A small model that predicts nearness at each pixel, trained from scratch: arch swin, patch size [4, 4].
Rows from expert 0 of block 5, named by matrix and row number. Rows with one number belong to one neuron. Each number is 128 + 32 x the weight over its row's rms, rounded and kept within 0 to 255. All counts start at 0. Numbers have three digits each. After the name is the row's rms in percent of the matrix's.
# up: expert up (model.blocks.5.mlp.up, 8x48x96), inputs 0-95
# down: expert down (model.blocks.5.mlp.down, 8x96x48, transposed), outputs 0-95
up.0 099:085153158104119100080118057122134080132102133107200131094062153094084061174119091127161087176176080105108126082197099152156100159126136144110108088140161169165088151121097139149108186180137099107133118142086167154166156122174098153135151136093144162111113159133124093148092132105163124145
up.1 006:162163095047117145123149166135210119107122165151180094156141197051162118103068150148089078085119135178147140125152144075130147191143129117116089094149095107161128146148103107109149129107143124106101137149183087158099155119138128122088091096114162086153175149113120134087172101123121091180
up.2 103:128118167136140127072184168124193087115120069135076126214127110097150130183110113081161098120122065138129085142127103125089113105142150086123191108132074133115127088150099135108104117181151163171148139140091119084098148187149125155126112065077168144152161133112150123072167135116137120069
up.3 113:106116097102114132052105133106173138127105142128118176141206101140178084076130097131140104078152152101137100129105063120114108158145105163059110079162106105134146162105086152126103115141136110157120138223123098078171092174088136165130146156137174126115091115123175142149083108156175168174
up.4 110:076144094083111081147110145079137139112180100147112120110156093131136124086073100144107140173088128146152120094198075104087115141104110186156157097081122100116090131161137190176150178122133064165139134134196179172091146090166156117143138079118128143128137134145088115086172104065096137113
up.5 097:105139080130066175120150144073161156113143118082163154056166140121099133154129128120154113095149176085107175095143136190152071093162127078159117098101140093116140143114130053155119157137127106134165140185089151119137053137093134144116154136126160137156152076123150096126176090207180149137
up.6 105:161120095118072095167111028111144133141155149142105135087069111144102138088156125133100053122119149109110123156089118114161134093147188152126143199102118097163098187128091220130113117175099105130172144143096128159114128184105164123093163099189126133142140151103156162115098168110105090114
up.7 117:158143122148092167194164073109071113073092135130128115180174133044056166192143116138109096117111146136118128115129106161171182107145140118172114192114079116168176143121120133068128181079099150125094090141100114170115159122134121172063115115134123078137155151111130120115144149124128085142
up.8 120:100144099138129171076105102124144130140135146171123096121164079118176114130086127102144148122129181103154119134130175155152169150123099177077077117077152145151204091129079059175059109042144128116095180159104141100131133142115123163147147165111120126127166130085160143143112144084154209157
up.9 093:117130113090132096110127124137145107137103140070138162084103157131108122102177164096129062141110130151171101077141215092155065129141174195181161147150122132188085122174101110125076130180164154053133158142116109129137126108121126109148113113123065202153111162102117132102176141158162164133
up.10 115:150143130126106063142133154125176118147070197158159037095149126110106115063184120137143179120125100181118111136160156092140143085117132108121110135136097133163153128119216097147089135122143080172099161108124135142168138103126134115106176115067140125106096064169169148084178147144130106178
up.11 112:077127175105159127109184112165140204123114094121123136186128111084155067059127131120147111139083118130081177094152100147123144177120088165152125094090117169144115097130179154125089118124122154127154086087148184151172120116154162153178123102096114137026132150140179149116087104098128087125
up.12 130:125105105109177143105180070081128135108121134157157184144132176122125212103136140132104135151155105114094141105125109159120124149110194180121133144104128109154188206161118164101093108148122082075155127105093167093141156063129115161111129147145083096127132116033093113127084169146185103119
up.13 101:096137122065084097140094112151165150099123120143172112095169162148131126125170150084185161188117088115085217132145105148159142082207133143098150103125139145133103138082081073172128147151167108102142132124145110124096156148098106176131143040138137118098142130113097049138118108133177104098
up.14 101:129091105139140081148176074116138090185156137095174128140119132161148148158137058119116141193123113102110112139157128158177090096146137119158143126142132168150118139186140076064110155123161104108161138093058171164118059102076160081104140123078147064109152144146126146164111100132184125189
up.15 116:084105116119126117150131084153107093159118166197151158115103114113165145216135125193127111114069112070138194105092112195119138149104127151137121135098074107090156103132193169092049131134118118122144122150159081085141159110132112101157099136125123148093107098189164155159147113137064115095
up.16 097:118161118046074060146101131156135078129182133118093155167145135127156122131142090110175149094195121119172090122083114101056125104083084163122141143142135112096129156106129116185154119104094116126128078157174106180178137131113132103115107108127130187167131049101125114143118156214118124131
up.17 109:182193136161152145167138146081210203112151125148115110091103090105145125139096103106101148141129087097115080135141122158148099131115117184169150164124086183117118107095114102093088069121141148058122118120101136129136143173158094181109150178097150098050133117199116162129159102138111111152
up.18 109:105099123152093130162147141064175175076200101159087098115127057115134168122094196132112140100138098096126136089144150196109157082180151091100109167149141101137133122127146161138063103095092090079127146122114102126165114108146102109189185105146121147157119147116135185099102106191160112113
up.19 095:087112123133148131161141126132055143118175103106091136080167123139108155145139056169176151131132131147131142142112185118120099125089057126096174099088046078147124163177159132120143170074124180100092159083162122093154161170115141145123174133161196134126127160142138080157135111125069104095
up.20 100:075067136143121152103139108118116088141104145091161075127115114072153134147139181149105153192082120130130132103211101180099084177181129113083145122143109191114107124148137126093093097101120132145143154141048105123155122105084153161138145087173141121053123149156149093073120055143127111134
up.21 075:105130089120174131129125200134179165160126168082060207151131141173089105168137151092139080152145156179138162096127117104099164179111136116115111093145080128140100137075143094078133078082099148082113165117121139145171127102146082131190139154141117097154153076166169083148131161114087141108
up.22 099:138112129140146050117163118079150147154131111143168143096138150111088137149138157159102118143165158159097066096141155154071170105133075167149169088110136136094153161132147185140116046110063109163151175034106177149128130106120099120143091177102136118156142102098100106111132179149172112174
up.23 124:128045136135146133141117168150162071079104073134146107092101110102125113041127121201126165153123162167110159096118153154127128114103187096119089142126127145112157194169137122153144075142113147112059105131122049110167145138096087180149108120142147163108151131086134159104102104149124077184
up.24 104:158142120176104119140106142123110180118161071128129117098197139056089132164053100122163171104088062173148161123140117157113148095125080144182147128073112109095133142172122161126117132156121150125107045137108102163075137150083091076159079121118163169090078137117151155132145137127110093165
up.25 008:125138071076135166189112170145140147098140157146156126127138171132183079080077172147165106114094156145102126155175179132153140134129118110106176091133136171104189086176156121089148177111099083132120218102170137188129111151176153186153146146098143153081137135137145087150097140119159113106
up.26 106:105122076124134103104129161119084178155144099116124071085150113147172152147137072162156154103120166178133203145149053135178135105143148095082148065114111111110137125092083157180189067147105150152152122143108141162075119089178123149170113152157161158145109165109133167078121106143105074132
up.27 098:131129127167085092229107139190145146059137167134138166086145075124129123076124110126112175118105130140125150110090147125163101120072176107099162088101071162156133096154139145168112141153111150139145131173129196090173082098084092155118111109137153187107180080119126124125105120170186122140
up.28 110:150152109089151090101140099064180096102089112140178153188178117104099175138148122211173111096092116085161110109108098128116157119148186111132182163100104163079094142146178143161097139137144099161153151132161133095113152144125134125187197159071148125113145137131113114053162124079149124125
up.29 099:125110145135125129138126075190149190056103146137127138115182109136105168149123093152157101162146177099092063113124096149102117049121140137103136124084164096101171103192187154079154146114110182102135182085122152110108140071103131128132127092126164107098125071077073116098138147133096172125
up.30 006:111159114139119152158127161079129152084144086182114119177136206054159094131063123122116091100084140122082137132130137148146163167108128155081152106083155135137149168120073033093116091109139163150130177118088086141177188102122109099171133137105140100113136166163084146116134167118137115079
up.31 108:129136120150147061159130163136096127168097108137118115161109096170128170146085140112161150079172168092134126114151098087150110170151087045130110085183104112159157136063155048142107148124070125116138137128125143115140106169109113148179126172111101167086128142208073140092110113106185101168
up.32 007:159115144156103150094125150167137103143159186136122139133089066112087090060099138131181169122115113102070167144158114133159168093152122154091149095135065197102180104122146106073080142175094152130134178169177135142170132114170154097162160156176171135100187125150100132098140132114140158085
up.33 116:137090174132069135064095099121133141155106113121071122083141158151144132206139101105150083147069142118126097120141108162130172112128124187145153130162096178117119159201119101154154133083101149119122129161171114150172105144108124098148150100080158091067130109056168131062138190121145090091
up.34 111:125107060182111098116090104075132173103147102147158101079135108076141120108150168188133186180100124073092176142194073178132138110123071098139173140165068142145105141121139149031124135098139159139087156113124125163136155141101099140144152159130141096126153155142117114128174102158163126163
up.35 109:144115103143119103110095112131134137152075141093135124049209163152089110109140198188145119075083100103191136086153155137137128162073166191134179127139133118136109154115119140134144061106103163152087077129163097135136120111131160100107089121111081070158135117174124137118107145154187072155
up.36 105:131154123103109108122109178156077082065054219117212145095162139156109155114067156138183097130116137120164130168150148141101150111077125114155138116096131107154135144174119180069122137138113097128153154144118126158112169136082125194143141156138100156150126152065135160137186083120166099121
up.37 095:130117151162102143134116154136186101116143113162127143170151095126148116082112094180182117138148172040143180092143102167108118139101184112139183112124156117151118116126096104084120146123182212113113118113082146100089143206106085117109131127076131190067165122138182174111173131113154132132
up.38 105:105168156074187174074136157137152103112145090133083094086087157154118189186161102155089146096135134147104174119139129101084093094062146153157092137142142077126078140116163137106117149114189073065178095147131116138105094124117152127169137179085091118172102150081099166130151142114163120118
up.39 102:107069060070145151174116157136084102132123117145127134144169102094165189137183124170097186172145188126129112102155101119107096099092135069194101118165143105156153113140102110136133133141161150122143130159117137108164079170110190115084151102139150121172133186142022121090128124128136119118
up.40 105:136152075139136126135173167142087107049137091065167109145159148120150166155100116150175142142122069148086153144121162127135115189083133128169110190091155112115108124131103154160133162105092097125113188112155088108125129150165144094083085171145137116134102164144020145089194119147122104106
up.41 106:047099085102173107125160175142124160127106117173081131064118151166137146095106139124159087115242175111120121107109130121136110128131112125154109147126141106154147107125136105148167063109119165147117133119137142188168168102068151157064120124197082082107099077129113116176108125091112097144
up.42 110:061058098133085151115073186124125167138107127128184125154155142151081085099125209136153129122129085149128201114074143175127172162056134158149145166134115174134145094129171062103185147134111134101171135109119130130085096139110103095140150088113153133117162139128137119161136153181073131131
up.43 106:130156140178131181170105092089149109137078149113111106134066121102084149178144068142118110120103101172140182135159167132117158127123137128135119167152146108094069159175127126160106101138090100113103165123141128166161077114156147148131127108119106157077107086166135085078229066156199138158
up.44 008:093130120093181074108114116158185126110112136102132107123133079069213094161114143107128158145118142099109146070148163163107116139146143168104116138161125067167166095112076146119154112075154194152106128122151169162174097158209175108135174190124108107125129161114090108098118155147074102140
up.45 086:147115074116185116106157071170146169102108164149212147125162125154125121128105085105131122112086132112148210139156120146137143155170121130196117091135117100113136030139176097145172097112060107098119147109147124107161141117114195102102119088116096141116146157099111191112076098103099119145
up.46 103:128080125105135097064133124192098092074133142086160116169110147144107183133153133145142184150068146143117109142127051111139160116094132112146149101105121132097074143172131103105128160184147080107128134137169097109175134105161146116161036096128157149082116108099084098136133150207134101189
up.47 103:114099148147162124139091133165202082111142150171128130132108113081149183093083066099084194198163108090181094156077161131140108170122140155129158113143155114121080135150129146128160102090044109162161107120098130096116112116118174100113198141096117144132042117127120162105161110116120142120
down.0 113:100127110113118145112105172115137127128106138117094126154099097141155098227124179083091098126153129124174130168148116163170173097145158116023107091100146140115154113065139117164102102060133100110070193124139093205086146090079129132167131148124103116100107129125153142177148134145088127149
down.1 071:169139131131119180125090151110095134153141110139060130198083155171090105150203142104117060152132140178130142156101137089135117138126115092076080165168178102127161157075154148217134097122181127143094099112149089108152085130095121131113099097125069128128107172143192138135116177141120137106
down.2 104:071155115077144210147097080095113156110189158114116174099150138124096083135085150116079166134140090127164094148054147166100157092143186049129123135104092144140095101130106203158161124107117157163104122093138121101116117150123080195090122116149081121090117106120141144082142093135138133142
down.3 115:187127182118131084107134090129119117115180093113169076159046093171102132142128159125054163140089182091128117139085105116168070085160114092181152121110131132111102160151138151170125143156167198134113124104075119114081103074142105153103128071165135148098133170097128124146096140114176141100
down.4 096:150154121148118093103161142129144136098086073148146084152158053162134168094126096112150024154131109105119084130173115146106163115092126078098150104088173175088169112115166128133132151159185162142099083133162113120137184071139140165065155173133111129162108148108182132148127159146140186134
down.5 088:147121102119135130050105114145105127091146127137097096173080120055110133146180094171109093150121100134079110157164121064115134160084148108133136082171150172155109196128119121154139112087130143144122123059150096128187104104091135149069129171121088128166105122170201164089174172111102144098
down.6 098:152114124143115138101172174149126060136115122107149099211112086180099120143132152151141067127147073147142093120093112198148145127123111133149105171076137137104133091065149157093067106170131200163107134117119165086110116138150094135155132093087153114103110173179127128054079143125173160094
down.7 104:149094119078175126182143142160142134136123076169162095139079067118174121171163175116085089106110145114139152130136132139195121129158109073104139122107159070111100205121186101135094163144090110120126121158070116089150136110109102156182123056113145109126154145184096170173085152125156135165
down.8 097:157173082129166132138115134106138080114090130183135214101161072085178140180187143143115107117187097138196200108128141113127105147100122170115161114107083098057153167140128108143118169151146135189130113162104176152102097059109099121115111104157126114126125142130144173086158151155108128152
down.9 103:196062116092135136139154099084119195135096099111141150125105113105134107117180195091151148072137127155180113101111167086134111112160087132099198151157129141142117160137165101111089138133175195115134070116134162119122176106113035095164100137168133113167116118092082139162104095153139123103
down.10 090:100140118078121178122176070118085098114166122113108136140150116183124141171167156069080099143112125106162119140102061166112102142067151137159109104098113049172147107123108115157113192160132129129083093151051162085098124159082112103118121189135159132176129105093165172119095119093154119142
down.11 122:137143139103127123079105094149095150169142151165129074119116135157138180139216102174147075179151110179106115186076134039119119150106147155115137159152156155126103153117164122165155137127130141120127098092068138104130122091069102178129095133103123115110094163189148119120190176168067147126
down.12 093:216126110177101140145130116129120100163155116135119112177124051121124130159161127121144107130144146132157092113059149133101077134075124156058161112096104153115124135146140130122203164126137123219101148133053116110143108121155128149121187103116182091115126084107117174057141156101162097156
down.13 107:169188177108155116122124133097148074140160107149086114128133142152125140220171098131124055166184075116108134123071094130150141152077140138108107161113153101121145115096202086169085082146130032143136120116167162102154098146135112181111079128099101111159116147124157144140128120151170131157
down.14 093:151109102172143132126099141119154130103129132115125123139098145132141085118122123095159136110105102104139153121075153067207153124087121106034123116085121112148179068143130180219130161136133091151115086115154098081098120141070136169127112072148122110105137171118193063105116117103057105157
down.15 110:113145121117187140113071057042176110098101141087069163063095120160117164123099140119128173115134115164084145102120115131106082130089158162131158119147092160090124162153114200130077105140167089172148128145085101163063175100114154154116122130105154098095151105149186105133147136135127171139
down.16 113:182171110130143111103107089112097171073082097044142149118066122119115128087146190129114095096170125117140144158175123099128116116152127166102135096121102124133124093084179144170145193165153105127131119111113141212126135147148123095192076081126063115119115118119129120180090169126077151180
down.17 098:186114137134096102104166119155089169124153149153079119137191135097072099136159102152149118123110132101146131081126108127121079179127135147096139128106082181092164109108104194131159182148120153114140143085155121164151097141108160145071170151089165127112121160118097187065110222081167169100
down.18 107:095114147084148074094106160085101142132140120181084144122165142152113099137191132132107170129129102204192127134111096147123077166155148113137077114123149130170118128128156159148098105143110064093177125158108096136156066154138109068101137126085094113106151105114204106087198157065141163144
down.19 097:136156178119120084137143089086108142101170139098097128165102083165122176146126157121121072128091138151199123135180071181131153108142138098132125157139072093116164100183129141193160064127143083141078168115065139099105098136131175165159087126123166157112139167127136162131090167132156108197
down.20 105:145132086165115134173115130140102120112136083070145112160122124142185140102127178099142148167140129103126145144089136116055204113117100108121171109142110134044097116091150197196145130133125138155101128107143146132052128147126169141171142084187107128147143167045153166147132133161146066094
down.21 095:143142092148154146134090152128162172150126154095085101175104101210059146171180157081112105153109114149074119130132111072139085137110116143071100129118168115136177155080194133117105143067135138112086145109164104172181122133127109164126151108136072075128098123122175131153137170114054141105
down.22 109:154159149126119153106114079104184151115159135139084094188131105118138105151100092135125145094085161149180052099108112168119161180157089063117104132069184118059138086107148106148101134159128146131131104162143111115175133132115108174125146106077172166146174151165176170137159071101172087114
down.23 105:122133114118167144089121080126161174090162136107074128160125095138129093139109142099120108109155082119100117157164159038098174096173220102127106106119156118133154137130177173159116095071157146154080110169178151122151161152119119107114092121080100115056134092094141164139098127147072119191
down.24 102:211099131109112141093122158150143122101138116144111176166141093113077162174174099177181082105121150131073156124133137130175065135121088089132128166177172147075158148109169103110117073113124108118048084103104160054162102094150125166094154144137153115164106071113148120140087105112120145131
down.25 073:180141125135120177127091146108106130134128117132062126201083144184088112146213148106120065159135127179127130160103120090128105132107117087081084158152174107132159147071152147212139102112181122152083092114154083100141086118083122138109103096118073122142104164130197138127115167148110132114
down.26 105:100125133146156103048160102107097144122103119143155069101087064139121119128132183142085127089065085121169104152112189146159120224146136147139097083102163161116128098150142148136160113133120163126140107091114090100127113175130096079140111084110040126147096153066146117099166152141161149093
down.27 095:170153127156156067091099128100097119141092181097080097150093129193123200103147155113133080169136128171103118162088154120158112082080102153150117139166184113120075138109204144200133130127178099100162055130119110113133098139110123145134150081086140118127059137154138126116097147134135163090
down.28 098:202146108169091135152103129138104140136117131148124129073156103174091111104178136122120158148181181117187131192128115104111114105087108125160118115096190095175196099122151154107142132143149055149117114134168090130164137133109109164110109092130068146164110151105203061109137133186078164133
down.29 090:165128103104168131124146165158108087126157086091123161161156123165188104140105100087082119171111079183180089204167102139127121143061123097099123119150168059171089103117156131150147109109139131059116120109131139108174157141120082102148098112160158092134070156165179075116090146159142116149
down.30 071:167129131130111186129088155109106136149130112138059127203078157173093090147203144101127072157134144182137132153109120098132114140115112098079087167168176113136160160083161138212142090118184127153088101113160085106140085128102127119110087094123066123139105167134189137134127176148129140097
down.31 105:146120125115104136141083096169121149086120165080135131091135124095096121145116081056104112193090084142149136169155123134155107113038062113165154173139140126116129176129142172144158147113214136110111135143090135094081131145115074085132185116086161107075100163129150070124080089117103125120
down.32 074:173134130132120177120086148109101135133135114129061133193082149174095112153204148092109059158138135172127136164110118101132109137115120084081084157159180116131168141083162145217135098120182116155081089119156089103139085125093116138106100099128070120132101173140204141123119171149119134117
down.33 097:168134150105148163125171140106126148152125075149119172112173077120175104102124067105159152136125080135123123089149109105096101132096171065178121105182109140117083082097084180108148146175139137158129139132144078115153097093126158129088096121095103139095099162040140069127142044094112174131
down.34 105:147134185131095120106078120126085114161131104175122115182088098230157124107139143145151140145172168126113154169125114165163093100068044124169121108144145073162104137096124130176111120117160156079113093083173146134135141138057082166132114051109092106124095143132131123112109168120099143152
down.35 118:117144110158153124113133196076138114081175203082129125118133093180129141109075170194096138080130187141139165162073117059076155113143153125133118132117130103112123148114153138141132102050126119165121104153129093123085121056106159143122117154107143107164096044137142122184136122153132149174
down.36 107:190144095107110107108127087107080134128100097108109141118128073122144103163189112139135093173132060153108171104085097108097114118140144117111115132157181140096137120068133144255150147148110184096138144127171100093137156074089114155104137120094077093125103129158198092123121142142078144124
down.37 096:151097159148155127085081180135113111153171189111150077128138131203092162115138098177121088156232108113147117127146125143105180101108096162064087166123144086134144122134154091171116186182114136086174097114169110166133123132109151151156136093114122188171090145131132120146118129131161152181
down.38 101:132091149093112115164146150127113095155146116110167137121135167111165175158169110150083135173133160112071145143094126132164139140145123094103120125183176141111144119063192049183049100043097139167119177099096110091145137096117101085170115149179154136117167094112134144140076118127082148155
down.39 097:115054109168095134098184143142139172110137141131125175128094114129078114180173164137108126110106115119158125136157135046162150113138142131086098094152154160102195122094153142152174101159173052174097166121134145142134132129153175165125115091185089080137185149105188132080168118127082129140
down.40 104:107126117156107118077079084117075115162106137150173160127121094127114089127140068077121063126113079102130154079151122146123201164075097090139133114152162164147084150169165079091170113102168094119129151125141103150136087164110091151090092101154113170113153100170215149153129157076157138114
down.41 110:119085163173183156165150133089123157103121103130147156172136098123096103105203144136196124148135143099083099096140144195077149080123121079167114147183108112087111067093103138121168140095081123144122157183141148127108107074110151175116113145116115057161126161124154175188101122130112103179
down.42 101:131162161100116116114156127092065193174092112078118089096141123131086171180163132100091157090103134100125149143099112168116208150085135090120111083126115158155152078090132156149119148098120126084178108086078114170137145126093138126083165138147115133118111184140166120192106211126187123128
down.43 104:141130167168140112130155105105086152194083084177140110095097080179176147138119144089090128113159188106140153153114125092164073144131155155152158108090067155127148191156108156162076168147107184104105147145081168145112152138083162097119102114142098139160098129115150188092135145150204159146
down.44 069:161133136136114182139095149102096139156141113135056134196082163167088096137209143100118076166127146179120140160108134091145111147129109089081079168167173108129165150080164143209132094122175118152090098115152076109142086118094131126109097100124071120131107165137197139135135177148125130109
down.45 103:164208164142207157158145150122098092109105096137112103178122110143103170164115086115135119131185151184123161156155137169150105167141158121125137180103156088157132133140132125139138158156144122131178099094149108134146098204143193131090187106072111139149132137170198163128156051159110140129
down.46 110:187113138143158119144143079144099178144092141212140180142096195148137141097171084138120173127110094108147073054143087095149108131110112113069130115110132159153153184088150161166106130085145127143112142213182111122119163111142180144161122127154085159124115117127147126171053154132134154127
down.47 098:143105122140121143102120181123060181132162136161099073147094161159192100159146156147110160162116068129089177107120109133130179109130118167113136074147158165168137128156178163094109096095120150192037117113156100140152141149109109175075123165105129122203108113157148156153079143110145088132